A small autoregressive pixel model, trained from scratch.
Model: layers 7, norm layernorm.
Rows from block 4 of a small autoregressive pixel model, named by matrix and row number. Rows with one number belong to one neuron. Each number is 500 + 25 x the weight over its row's rms, rounded and kept within 0 to 999. All counts start at 0. Numbers have three digits each. After the name is the row's rms in percent of the matrix's.
After each neuron's rows are labels from the 100 images, of 14976, where the neuron reaches its largest size: "top examples" is what is common among them. Only what is clearly more common there than usual is listed. The data: abstract colour fields from 500 small random pattern networks. In brackets: how many of the 100.
# gate: MLP gate (model.blocks.4.mlp.gate.weight, 512x256), inputs 0-127
# fc1: MLP up (model.blocks.4.mlp.fc1.weight, 512x256), inputs 0-127
# fc2: MLP down (model.blocks.4.mlp.fc2.weight, 256x512, transposed), outputs 0-127

gate.83 098:512484497526498496524478473501498516488535542512535523461462517507514508490523481495505504495522458521478510515469468507491467501523475499490506497498503549505536463513518517485444474486497464542504497483509451514502518457502505483476465521470507506530464526502507510495462510496511498515523534464527474516551478512552496517515514521482495541530500471512489480496496510486511463459591
fc1.83 096:512496486510497534427489501529505501540493513472485484485514532494496551555502505536516503530483517458493505457483523458475455520502507477493539477492512563459484519516462504509503488484494466508522510501509529506498481521554489475529494509506554522507543504503512520490465487512517542544562499501506487537510475500493509482520482508508500468470524474486535524473488484490451500462475
fc2.83 096:485514480507549448495510470521540503540541528531494492442476507473509517493472510492506462534535477491454523486509488498493508495505491532485489533531541453506517492520482429465471479522518501469467491506515480501486531517490533487481513512469521512491436514473481482503511535517520474535523506470521504471526473496507582524477512476533508517476488493467501522502486459500518493491486
top examples: smooth (50); dark (35); mostly green (30)

gate.433 103:481524443505505494518522531493506509509482481507506525524518498492519524475534497497566488454538523530471540505502552543511525463503495481498488487491530484514477494487511476527442501503504497515517485512509474484466482501511496539513525496502486473471494510553489533508503565458503469488496491522505546508487494484485515489503539457493500456535485515469530497480503545502528457514496
fc1.433 121:477489513517519525482515536516536490461530482525479477501462507509488489505507482469509510541541493520542497489523486472482523515492480520477506481475509517514479508497439493547472502512461502468540515507483487466512505522575527462490536491524497524465511478472519490508476514468506547471530508481531513474519472497519518465465498503499523491499486486441533533522475472449489480531507
fc2.433 111:509514487506499512492505503495539484468501500551501474489478441500483531489562525523514527506503518492461521507486493490505508494495531496516536482508522539462543497532497491500498513497547484496521491502481538483500510541484478540522491490510501465504502545502507511477526520516523455489548487492527450517508460514443492503488509484446507533464466516488494496486502503465490530508464
top examples: fine detail (66)

gate.307 097:540493482543512494495481446521480493476459514478496510489492528511490509520450503507501505505446538500505503513435523541534484515484495526569464518504502515475535522508490481516533469528490488518485483451525509497456497492467514457510504507525511515504450510493544487507487504499502481509522502472480529496496517517476492496503495516506527480447505494507519468507534524500506506461480
fc1.307 093:484496478537509488534499532530495579522502475531478512498485530514540472495483482496478461542540487515501497502504515515476474533504499458475473511482470513492492506520481541485513501490530468515533451507436522526481547497486495508493515497411461511526519478477516495514516530443470543521519512495544511465477501509505490515523520487498510448475450497530556501498515477501482547473505
fc2.307 096:524480499476503454489511480497502505487501545469549501531452479557453516511459489533493521479513498460513493527500482516517495491543500452537530504529486486480506500480533506527536540479472521481501541490509490489503528481473483483528499491449506518508464529501479541482487502458508482467454484513494485511549538464500417466513463488517469528493529530497506520463515505490509460481493
top examples: smooth (59); mostly green (42)

gate.457 101:521506488478484489514463559467490489537494509484489584536523502480550520478498507510542491520492482477503517537477484520489487522501486492519470521493476510456520518521505478505476561465489487511462524522532527473488486503478503469484487549506501513520488520456505492458526494500502493508514498500493484517472507485468520529490471495494497477508488525565467507514469487478538460448451
fc1.457 105:496482476482480460495522486464464535541488478467435466501511523497480472515522523472560537536490529523515540517541480461477507477500540556539490540524502493529480511494524507481474496520503524467497501512512497505482520513492483482484476511452455467539489524512529493502460486518547505532493482494490469506490538532470504516500459501518466511486494469505455480494497509478482499513449
fc2.457 105:459489521540525500505515510476499472481465508494513536498518534493495500560490507514535535517519461492488481500504442485459495498474524550535507491510486486487477471508474522514518511490457537492523453480477490490506482525478495517518509493511516458515467500518499504501482477521511468492484466526489496467545494505512481463500507512543498528524477576480461487487527476497474494498545
top examples: dark (29)

gate.71 099:495484528464474523508488489492545440513488474528481520517490491478503539530511530512484507471504498496518481500492482480481547476488501515529497482534479456502484490522472478566492531476490510492511535516489492451489527451497498527515494521567503473487473532492513535494576530494518486492509525532451504502508494466452510528491515504489501511531481463472474512479472557451582515526508
fc1.71 098:546502496454556472503538511513505496504471490470502479515463481469507501497526463539528521519463484496539509511514512535471466555498564518479512541496461506525517473487449535527527484486489531486520504495543494489444541472493458507479529499505490505494485480482532500508468528514498466517536498473547523466517469519489525513500500538487508475467522497516540527524493483524478501469521
fc2.71 099:522489459497481520488511542539438502539481482533437485519485474502494489526536524530510482505502508512457477517494502503457464472507496458488474491492475483492509535530492521554459510477519535504527478514484515470520461488461528484509498486500518526525490484507467515499474452491502536501488492505509503441511531535474507488469500445529484510527527512524505506463555514493474465505499
top examples: bright (40); smooth (37)

gate.223 113:509467481468463537502452514528486526536490507444497510543490454517563519515471550460516493521467528498451477473506515509511509518546524501476494493497482509526509434491485481459485501493490464497484466500498528482493531501493473474498482493480518507529484495500489472499498538509547496481501489524513473480523481525540548504491493498509443473510460554522520476498460520508512486492519
fc1.223 110:497488481503519505502500551538486472513439533491541477510518464504468495497485478491498501476483495491487502513508491499516507481531486519507499476486531499503474511491471494474543469478509481530520467465477476516556506479495475513489511485521494441494494458484460526548534521548489512476479542517477489521524531543509508531503531504488490478485498518568493482542479502540506496562524
fc2.223 109:515432525534481472465519471570506533487474492509510472483530486498538538463467484533514532493537512512525476472500484500486445476494518487475459489512483547483502497453489493482510486512473495460506459516464529503544520501506512481530512434496571482503531521506473500518462527504490512495447510482467500488523522518498486518481456532501496529513553523503535472513481483501513487503473
top examples: smooth (46); mostly blue (38)

gate.221 096:540543494462562538502523487497531509520510497484534491471487483487472486534455496464532518541520516488494524458490464496498511482503449495501544503524496548461454481478485537530536457487477495503482507442483521506490470532501519524493489527510501498525531528442522510483541510507510516543500532496470486505545497460501489478539477517533501502516514495492473530479502526492493529551509
fc1.221 103:522527508502527521487505511466535489492525449518516520437476541548499506546504493543494484517510513538538513518515471492521547468494488537487484477492444487467477498536513482524501515458526544497485550511467487521485473468459482504520478564490457478471512524506498493480497472549468523537515500462499492521469467494482513469473485464508513508560471498475482506434467505510507530477541
fc2.221 103:494494516509506471521499502474486498539523484481496495494494501519502513451462496527518522510494510488497546497504535491533469498477479527515508511518533496491510506482494542466469492536515448494524496510514489499530496542547490502477495497520465518458505501494512493504503494587497485493490490532519493488500491529429482490471486452467473482491491483531510430510492479468516516491565
top examples: dark (33)

gate.185 103:504499511491499474483523509470504509544473520512474510476534496469490548474461437458505546547488480531500478505483500482520524484523460550490516524478463513512490465493540504492480471522508479473534530475504497562503494472519501504479454545485479523505486468509495501509491506532495506505537503502500477489501505477486500542481522504510461516516520511508505489543471522520484486498503
fc1.185 096:532493475495508520499499508494504568504538508492504532511500499476531498471485501526477518499482481480484451512505484503520510468510502496478516517473476514495562491475520488527500499468524488532499507495496520455469499496510497450500493494447492535514469471477483452485507519508496506490476459477522479463490500540453518478498487516522456519521469537522561514533493494463478513497489
fc2.185 100:525525535556519452492515518548502494441473504483521499487533543491461472471536515538513504501505458507496509480523522500489537483505464538499497507526522540524444513518519501499535511516494526476500508511478453451492520490506489504471484541498496496456522552501529498502495501501470457535493473505513491488521539492506513446518496499496550495497480501470454519436471483490502490538528
top examples: dark (38); smooth (31)

gate.4 103:484512509540452527470495508483509516485468470495473505488497446512510511464526506480496460525496512496501481462513505507464533494502468481478532483541485539511456508502538513524458493556458449527502515509494459535510465457491495497478495508478564548489506494525459527548450511507472516508522470526475523523487460471471497542492480475472481517499506480522482537462497533508509527491495
fc1.4 099:492496511507480473467478451482469516528501491494500519474529533483519523488511479524519473497467507522493523538496541524489432491506574506504477448482458541534498498502468441496543505515485478543482524507489502488424446469516484505506506508498510504522495498482499470422443523489494497478541469519500514472490526488510512484477497516496521489486492517508506478497476541465493504499504
fc2.4 100:495556535521512480525479535492488481490494463511461524474512510487493551494532516493480458514528500499475497543505462432500519492516457509494503492486479488463530526507552526507505502482526464480493508482525535498558493505524488499502485504489492476544492483541458512513525512473488475569470499525563480484467460512521514501484471523491475465507534506512497489480537517514483508500461
top examples: mostly blue (31)

gate.124 104:481503532496502520484503508427543523502514474485451541492519491501507438473513483514506481536505501491520488475496517501488518528511477521565502482490508508462540539519511496500519510497548489504478479506493476546515470466503490525486488506477503528516468464512463518492459471479500469540497494457479468481486482484496501452496575541516490507458467518505486479492458506529515514495483
fc1.124 106:487480517488507494504483457509529510495476534460476490493457569516533501500490518485562484448490489448517470482501494467493479521487516526528480441508481498554519538561491496480533499465489492470529492508468516513521486497504496509475553468469510473522487487466471563501484532546500490475476498502483495457514514515522494489484470514455508549495469460518530492526491545521525466496513
fc2.124 105:494508475485505449518485472540486506510502496489530504597458500514490482455489501467505515520477478525487522477504506485524490502542505465521485515464469517509487510440507513498467525520544528500468498499465511524475484524547496507471485537526508479464474509506485511519479456521468525479493484496535511503470496477469517496490470499481557508494500508496538519470499486517490479518436
top examples: mostly red (57)

gate.18 100:497496523543470487507510500544506480490503453471541554510523518534498496531485512529479482437503460492454506485462483514512543539484516513554524498497506481495521510464491503458524536484494534504490466528492528503494514499462512481511501448502482486488473521522498503506476489509526465479522469544533511520504468471534494457446496503477563534500469477471534491505530519462579482452524
fc1.18 096:469494508507486536450502538503483516533495489485486471514492509529485531471468468507495523537489516507481468493525465497515543433481497456516503532490504507481517454489486511461508501465513525498486499508473507516516489472536532489433518544471469554489536494520418478500489544557487519460503518476505503488512488516497511480537476495493517555515496502494476478482491536474504497526511
fc2.18 098:505495480475533557482525479535495485520492508517465511533477500503505521536476495512470506482480492521509500478504487453543456508486520519512503504469498471490497514485494525512451504543494511487554494514489472493519472538454473497511519458527488479538476510457467484501498533481509496506495440524507493466505541451523507517534533477518518502466480530511533523479497463486503522521481
top examples: bright (50)

gate.375 102:484513496539480477490525524500439508463508496526468522482523468495535487479518505512489528469550552509433508485507517503464520460534501504496444523510512490477516498475512524482502500519507503464498480512488491551494441508520472536519531475510485503494534491499475528520527534448509497487472495536496511529513497510543528485474466473511489494515450509487516525441523556464546512519501
fc1.375 104:523528526473515502554486528483522531488521483536513494505501499533503487474517507459518480557469498485451521474482455497490466499490508491517521507483494479445517483484500494534536465466534509500483470456495472533487495543461545523528508521477502509504484526505484471492521512547473468523465543480492512528495512481467467488521525512456490512518474490505487502497517542529435548496501
fc2.375 105:480466490517484484515504485527468483525471572543468500525537523463503451503515488494526512485481480478469498512517486514510534505475451466553508501493509511517519465510458557500513526483507460478493514523503452452531513495503518498544481521510494519517473463532475510455528512539516495491500530487511533516463514436520511504501482502539496526514548508513444485467465440482503516500502
top examples: bright (33)

gate.135 100:470501511518535502490497508466499508492467511527485492489487459488507493541520471443535526504488531541516504467510488498481544486563506472499451515547496496497473488520487525508507480456509518479519491452489515505465524535466489495489502498522511488476508497496518463509459500519525506494547525499507483490499456535471524559533531499533475497481531533498439515479493467516507513460463
fc1.135 103:516485493503497497500539507481478492527538524515510500479493547451499505511509521508436527483530471493496512490507498467493498473524475487484496571447503517448476526455506477504484507486468515515495491508516512479481490505529527469538493454505539507500514442531489507552497539497483494460505480500534478493507514493451488480487517466489515531531515489517499484511545492466509482471510
fc2.135 102:467533504508516508575490485494492498510545517532498498489512499475496479520488464495498469475477543517528512531514509535515555508479495508517466515493502509505469442526526482459488470506476482548475482523510473458506503513490440529460484534480481494502514467529520540503497483470485555484501505501536484501539526495488470475462452511548466505525484515469517472518470485503491508483460
top examples: smooth (54); mostly blue (31)

gate.389 121:533513484504466474481489487501524483523478521487501526550481499509488500484534583503482485502497536535472491499500477465481524514515458481509514448465481522528524488498524491526530515502440536488515535492498550496523504502493510488451467491520509465475462506521468461530471531534514497488509459491504510537501509492461549481503533476469482517484510529488522495497498554531520546536535
fc1.389 098:518520540498554531508515501486539493498524500492502482521480473513501474500483478501520484438503496505501500552494512542514498484476533492455491552558497489461536542514455499485488480519496503481481512505541479497527498509525501463531474418498441481525510492518540566515495461478476512506476522525492491536503501466540469495495487508507488474491512478518503479483460521501493479493539
fc2.389 104:488511466550447507500501507477512480508478463552479531515501505509499509464512539495502449481516516482514497495504523511492495533535458491531484440465494504501491498515497478510533519480455512491492504486496477481482473492494476517507508527540501506492487489476521494485534545520496540453516467529511467487476474524460491514513503481492531500474538534467522541496464549505501462536515
top examples: mostly green (61); smooth (30); bright (25)

gate.373 094:478517534500524487499503456471490511494514447546513499464555491484464451487501525459485502500474508531494480537514474511539477483494502479467476449514550507456511520497491514502479490536473483497487523500483502466508474534490532563517518490500515571474484508489452508497458547519465469526484475482501492508523505505510487499483516503495488480589489481456489535459456512468508505556480
fc1.373 085:510509464477524484447530497486476517509509522481502473492524538486491500538492518500510498553498501511526467549523444483518479518510456515466511482536504468487473496538533486529508469468480512488490495469480513453492473505528544467523533455499552523516516479517519514449483443480517508461467509482495502492492482520473522455478490534487527515478482518520486475494495499509507467520517
fc2.373 090:470467540511515534519526511536482506488483517529506448517513494477484508440510520515495479446485477463516541439514534494506495474543550543528526491463496472476499511497470475509529447529523481500466483487530474513532485461510482515502426533494476537523502519511503517523521451520507496485497531523524508515501501484481514513505483479513473552511491575467529473478520499486537525509497
top examples: fine detail (37)

gate.142 100:513519519489515485530480492501456480527516481463496500472505470492516457515481450483539529495480467482461510519508498500519490543502521456490525479495566484521498456480502535542499507523487498492538511528518498508511458502513531533554502489526459513493492486465530438465509521523486520501482509455513530460522471439535535493469487487506488490499490476505518502503432504521542501527499
fc1.142 101:504518458532513464440467525508495526488516450506433521483494537529482502487488494502466483545490499492508499441499490492515516483494512518467492538512453501499487514477489517537479495522556500486486508509541493565484471467493499523442501497486473478492489475514514493498479471436534521503520513489530494573516465507444504484446517490481506523505498513485468464465498522483510488452538
fc2.142 099:522506530450453491524503467486469518491515525507576491507506524504509508499489524496498501525481524519542535493483484489509497522481509486530479521458529494506512493475488451489500513475529459538533440481489480482477462516486493507524476512480517494478497544484496503485504481466497511475483483497485522498474542506524428499459501533470517534503525512526536523502507443501541449514511
top examples: bright (25)

gate.220 104:467491505509459544526523490477514510486530475529491533469464489498494483498490477530457530538516510470519528487507458515446541488534510479488485505493519507479520491483467476503544542474473493491484503495495541502539457518497488490497491479491494529489464496486506501487473489480504502481546489516516475508506448493512521436512475537528542537498488462487524463481477508509533464523503
fc1.220 106:509503497490519466498469521509525503508516509470488481532453479482529473483524500499533476472506448512532499524543453533491566497534442497473494484461476527488472485483465525551453499488482540488515491510542517553497526520510496449517524500489514471501513470450508479474503526485520488508490503504507500498493488555491540480492444473536565482499478494496495520480447473498512488549496
fc2.220 103:537460555465516480517497481509492500542476510521524508495503485444499521510516509530479470504549528494505502494522463511542442509514476487518497504524448507483517467489499457513508499461496471480505524493489516495546490527466487549473492533488494505512491525497485471511464491481499492501519534510470495491469501459511478527490480513480480493498502509467518464524477501489512522478514
top examples: bright (28)

gate.60 110:477484470502492531500525515536530510493488501522517499479492496456498500501530507506534445472479477486519478475544468514481526533522517515507510437495486476499479413487485507497444493549511500531551470519480478478560538502495483476541493473494493502485511532429467467530509558495522503509515516532518524471520455464494562525501494550509467510492516470519470525510453512494518492515509
fc1.60 104:497495508538503535503488477488490514511515509497513528507488530520505503515510484510532525477451538533512519477479458460483503488467510532532499482482474498522475549530487470499490511504495505514501537521479518448501485510533525517502498524484516513446538528528458544503549483490466569538475497471502523495494534542489514479497481537512445515524487532545458475482482492502511534494485
fc2.60 105:477459499537501527491556531493529504473522457523475505523471476452499503494481508521437546561479457480524494498483486501500455473510466492499499497504490506489471494521452497493478502536500499513513485508487477517501460485522479507456481497515536511470520520522508501462524476492494482476477483525513457478514505521505536481507506537521512497513543512509543520502464495515458558509469
top examples: smooth (28)

gate.133 095:492529505507492506473510480457495492503514501543504524532519525521507482476501515471475510508496513467468493492497543523501502477519481436509477489527522478479518500569538484490508492501492480522456493473508512491521463512441504484520454526508459463508481554532527547454485493528518479510478506519513475507493496489469507494569515516476477490487491544537484531457492517487531546519525
fc1.133 098:518485451474482500487502519500519523469486546473539500511479560491501484480517503506471507487523525502496506508523509531525502475452472465486507456469552494493478523543477490540466519504512521531514503543470482480500531506524532507518516498465507471460537436479477505512493552474504508469539478508529528552446475516465497488485514502471519507462507480464507486508510520480491456521508
fc2.133 098:506487520452468505533579529490522494511477482505523477496488522477508474498504531438491505536467480502520519481519500495470528488496511502457489505460520446514516476518491528510484506502511478504498499498484543444446526512524519492513478536513503553526463538517507533485463488496484511504496520524511490513506510539529492541482474495515531466531513491434515479514537465518527450504507
top examples: mostly green (73)

gate.56 094:502510511530473482535460474522507473511484540486474525522501555493497536515486541462503512489473480537499479468479472532502532496506485525525471500503533514520473443532509437458486503517473522513499513479488500482433484500517479474519461492547483542527485521506515451445497512474454482494483457527509513488508509482488522514539476490511461492499538519511497476535485493502428471494448
fc1.56 100:499506486504483496524484568464490498500437470432477538529549491513525503539524509508535477455490500504476485490504510488494507466479511489512495504500552494507516502512473446517457556496527477522462545563505488493472514486488490506501532485475510518524499489535486497506492486509492508494514498562488512537480492507501497484503503469497503532514446491534497516503513513520521492488505
fc2.56 099:520491497526479490521525508500497477539513506508524495516484529544487494481489541490524484481501543494449487525493491501504490519515542548517511496541423456475496465529493518478531478494541500513473472482501477529481486500496507478514463519462518444530514548515527475524525457473465480516499504545524491483472502518500528486505531532515509494466488462471494500529530492470503522513480
top examples: bright (31)

gate.370 103:508460490489494459522492528544491497507470537509497524482530542497530523544529502539505520468478462480503459505493501549522529553522514489504533495527468535543517499537495460482483492475513510531507521514502465456483523531536514458483477476512504518540484523456472468483508481481513497462493492522502472513517521544452524513524465498507504523522518517491552526557444484454444474486508
fc1.370 101:477527504522505498539500543523449481529499492487503473524513505505494512538545516498562545511478492487488517497522454489510511492480507487482467504537492522461435489458491503493484527534469533506499493528540492475488497500503479489462504484509481510458477487498506486530501536499570575496515494525512453510483477477437497493515548483514467482480513503483498516455479467510547541475493
fc2.370 102:498440529464508502480485517492515492503474490482472486466509573482496501485503525478501475486525491511484514492497495524498488490494505503479472508545559504488526523500510555477495510509501497535534548500590491453494496512514522501540496487509486477551482475512466474516499470477491506486534477472509496500485474511464507501499484487516488491447501476469493519526470491515493486519515
top examples: mostly blue (31)

gate.19 103:481529491453450507504514525515502504515511498496496533488506524491518526515486489442509487524480504433481494466481479532473490459539503461479512514529506548505450525528532500501499495506505521528486482472497507507514511457461493494513500554505497504473489499484442451478489510546480531512531505565557496491508486471451507487510508445489508476498496498490433540475515522555518512556508
fc1.19 097:533471502517514536536527521489471451504483512501517529499511502551502521501527519431524516530522489533494489496506500521488479509496502444509547475537517507478473526506474514543462547482492494465481456542480468481508518501484510486542505495533462545507509494462483493448518486491496563496501428482468507476482454483477518547509499510474505464510497481497528501436537499461460478476492
fc2.19 099:477464543523492507476483446537495517493513484472484497470508489510527493512514451517457539484472520487507541463525517548483458500476511508494473515454490486532494535508440492507527478549526504523494490482522509492547462496512434495517514539474449524551487509478492480519514535506501452522481513513549503504495546483509508492486519489486507504530448477473495491560508523477529468530472
top examples: dark (52)

gate.424 097:513448533516495464470499453482528512528485554506470500514512517456523477465558536503506518481458489504510502509505464517485480500534519508502489503506505517520495492518503501487504486500514508512553512487512496490523477460507456490502500487499532517497484476474503551512482551454490523529517505523564519495499473532472511542565458486468470520468485505529472540486499504474477567501481
fc1.424 100:534535514534484536500463563476540491481514478538491513548492531509487529472481458514478505480492511529527522506511494474445479544488503487528531465473460513513491524543503502498487495530469531489459534507447465516496472444468508500529523522507494497508455530523513471509516474505467461512473519531491526549541522452532492491489493485506529516496457527479445478510513576556516498453541
fc2.424 101:504531469506508481488498541455512500457504455464477491518500524489522483501468490497501482560524497470514485516507507483519518454488483506493462547501495554482553527535524451524485464497507529510487474509511502491513521496463512459488486480508489461503466496505522535430503508532510567486482497497554499521496507507509517503443533566531481461557470495533526493526493517460506529492508
top examples: smooth (55); mostly green (33)

gate.405 090:518507540484525514512475502479505458498566476524485492509507495511519489521477459496529489473510492428535469513480533504475484530497496498535486485527539512505524504484529450491465475495481443533524487501459490437490500463513496502535514475531425499474545456488506511524483533485507455491489520505494456489554478530513499478476506469531510487551507518507523533520532473506518502500475
fc1.405 097:478487514545496474463484480513502476503499502491506508525508516452488462507539524523541519497482508508472498494483487456507546491502510513485515454526527427529520497491495485557468518495510566475525479488483481524494481528504484506496543522547486522467536502481465440486470482480474484519484466505531529458494494452483510533485474477513487455468524525506489516529543480496518496555533
fc2.405 097:503514532534461517464476510485539517552515467512518519476500489533577502489462519513538463483471461476482470506500537494451498479495501517503513497486497504483514486508491471452544509518539478526488538483495518513544514487473449517524508440489440473485518494471500503547519500460476463462457455497533487541479496505506486487473497507482500473515504484477472505506504487507496484530533
top examples: mostly green (39)

gate.279 098:475457513509487508522499491520460498549475508509459489545524510482486541465521477491498516478475529485521495486537433449485516547513498500498506482508477524477483494461512521468497540500483516527495486532492509521483517481506473511480485466512526482522465504505480488510506482508484453554455480480430494510510473508480552469520511516497531522498518481502532499474488531515510511528517
fc1.279 097:451474514475500534494466519519506525520455535500522490462466482502514461499521472544500516546485526447518450491478464490479540485504542482481502492493489517481500479528497526504468477486482467502530495488506510480500488507523495485497497484476489495507499482503451507497481531513487520499527503495497528502509442531526480491522465495524508512503508472516523503517521514493463504503459
fc2.279 097:466456499509508476549453526567504478512518458488458518508535471486519520510495507524543501480504533481562513456568500474525477482519499488507474516502508502512512501484487478497485497474475506500437486524497493519531500400457469500482464498513499536474487532492501541487489532500516485523477550530511514522491534544489497487512521485496512468513495470489501537482495537491456528497473
top examples: smooth (59); mostly red (33)

gate.331 105:504444516506506519522507482466451537502432536472473525551515540478513502495511548499475512486459530516521510500483482514470487521568485519509489529468476529518526504538456522475460492508468461514496479464510494506502484490523491514497468495477479535509485508501491541497466498519461469482475491504538480538504504540459527484525493531485492531508489520527545458522492497498480491493484
fc1.331 110:479505478500446523493478516473479495502557473448491480506487533497513515485468497504533497508492515427505512490563539491478511501503489495475490466512496538507538534517493504458473518527510463521521520555537467478480488465507476520504526502468494513551479472538505500413480506498477512502484487543510505520497505512484522480505475531504521541490441507520490503496515496491492483484512
fc2.331 106:496540471469517536513466545484439508477532483432506474493498488498527457489495501499531501484518487510511490473517467531529529497507490520510551520498509484530542539519540503520552493490539474517512470466461496508529529531510535466539474483483526498521486492492505450503499448488489454499490502536500510525531528463530502511507553521527501487474489496498488495526546517479459496506452
top examples: mostly blue (53); smooth (27); bright (25)

gate.198 102:529452490524508489542496517531501488529511511467462518544469507477504467514494488524572515500463495516500540467487484542463496505522508495520524544533519502532460492515472492519488545467457471498495520513516542503486494546516493501534566497522528488513485495473489519514501520466519494495508502508514515489529504483499539495501473492552499442517472474525514502509492510485476474494470
fc1.198 106:469518508580482528483494531513485497563455510480499488559505508508481563522509515490524511479482534514482465480511492534510505509507513474503535523504527523483437475534475479475509490534455485479511536511507515451489526504523500496495521447513502505475501493514480499561500531489480497485505503493489524508517462498465500502558535534510451500512519453499489516530457532471465492491524
fc2.198 103:487515481448527511496486483485527513496466595488527497469545490494476495486516495484532480527577529494521510520502517470461485459474513525515495490485517525522528544513509470533533485512497561503512512507498470490505482505469488476484513548489438468482482519519486502494489463506492520497491509492485521516485534545503491493502502482503476515513494506468461496489508488517513510484515
top examples: bright (49); smooth (38)

gate.105 104:533482505501524522512506495510541488508446474464521537477505535486525494511502507523508457461479512509557477516494464493493495532493505485513488527512515482529520500488514477507522515495496498522521511507511503480525500489475531498519505488510458529516473523501530456494508489475497474504477480499543483529486488546501524449492505547523517523485474511493561504473499518489523480481507
fc1.105 101:515537497533517531496523524493481514478549451527490491507527508544493504521513502489511508497518503493449548507498477475477481520479455463544463506539486453505469563516517528523481483560485511488461513494508500524505498480492502511502505526502523507484526526512496496506502508513545494481509506492474495511520484476522490489454507495502476480495506543455491490477486497522525520506502
fc2.105 099:529509509546473489455514484515481501496526493513513520527481502473521535484470537515486520508458529530504511456517514503528512539486483512490508513504511560456513489506481553458482522500535509536491485486507516503512512521558518482507452501480439488472513511494544506439522506472490514530489534497492472469510455512485502509508506541486496470505448484486500461512473478520504502494474
top examples: mostly red (61)

gate.211 113:511458549485503484470486488509474523484472528469524514505489486487525533509489457499523505518479516504494526526508482485519470508555528541523474496494494523516507482533508466500507512445481426524518465493491555495519480471526495500482532490478480471502473500516510520467475490523519481473490496489510504490546481512525544499491505476509529498522535530518512501524539512518523510492447
fc1.211 107:479505487505508504475557530484547487493528471505519503521494499536496471476516491536478476498549547500523514491495511490563533501470541492472444544509499461464539477511484515533490504498488500513482508498460507493536522468473526522494528486504496490470517521491534505487474521501513482545520475471507511503466500540567504529505550481475515523499453557517500526512511459513486531504520
fc2.211 104:466490535519500539533543490498461474466472502526514517509509502515511497518506488465555504539526525530497524492499506518505535498558494534525501525498562481496468535473554549478462472474526511534515508503483531538524551502492499483472472506526505531515462474546511507465490472531537468529467477474527507499518482529480492488473503498487491520477543450496500505465474483510531515545503
top examples: mostly red (33)

gate.385 101:493508482490534512473539521472469497520507528516525526468509497462505450474518482520499511533525462484490500519525468493497520468513506502504468515495520490492494472465531462551488527493481517527491505535456471501496477508479534484560452528509492481463510483487471485528476519494473538462508471463474442506474527496516517541479525461483511464524506516517499533445516497491512544516501
fc1.385 105:512487496503519464466550473512485488490528484492499490523481475520472460509467475526480520522557494495525482517502504496519512465491511579449484486478471468514539529466512529480518491505527503512517558491460530507510472488497465495543458537513511478497504474492516472540491490527491495447478523476481538523516555505489495513491517464462558511541480507477510520504456482532506510473433
fc2.385 105:536546518526466489462506493519535498459505477494460492483491456510547510520478523492508475509492445517463533503494485498479472485483492435508535481496477561461483517504500491516491537480537505526479505515548557509515531532517503504492472511477491514473474490495443524489536504510509444509501479502485482489511525497507473509492476570499491467476481569497502510513463532498507468502461
top examples: fine detail (71)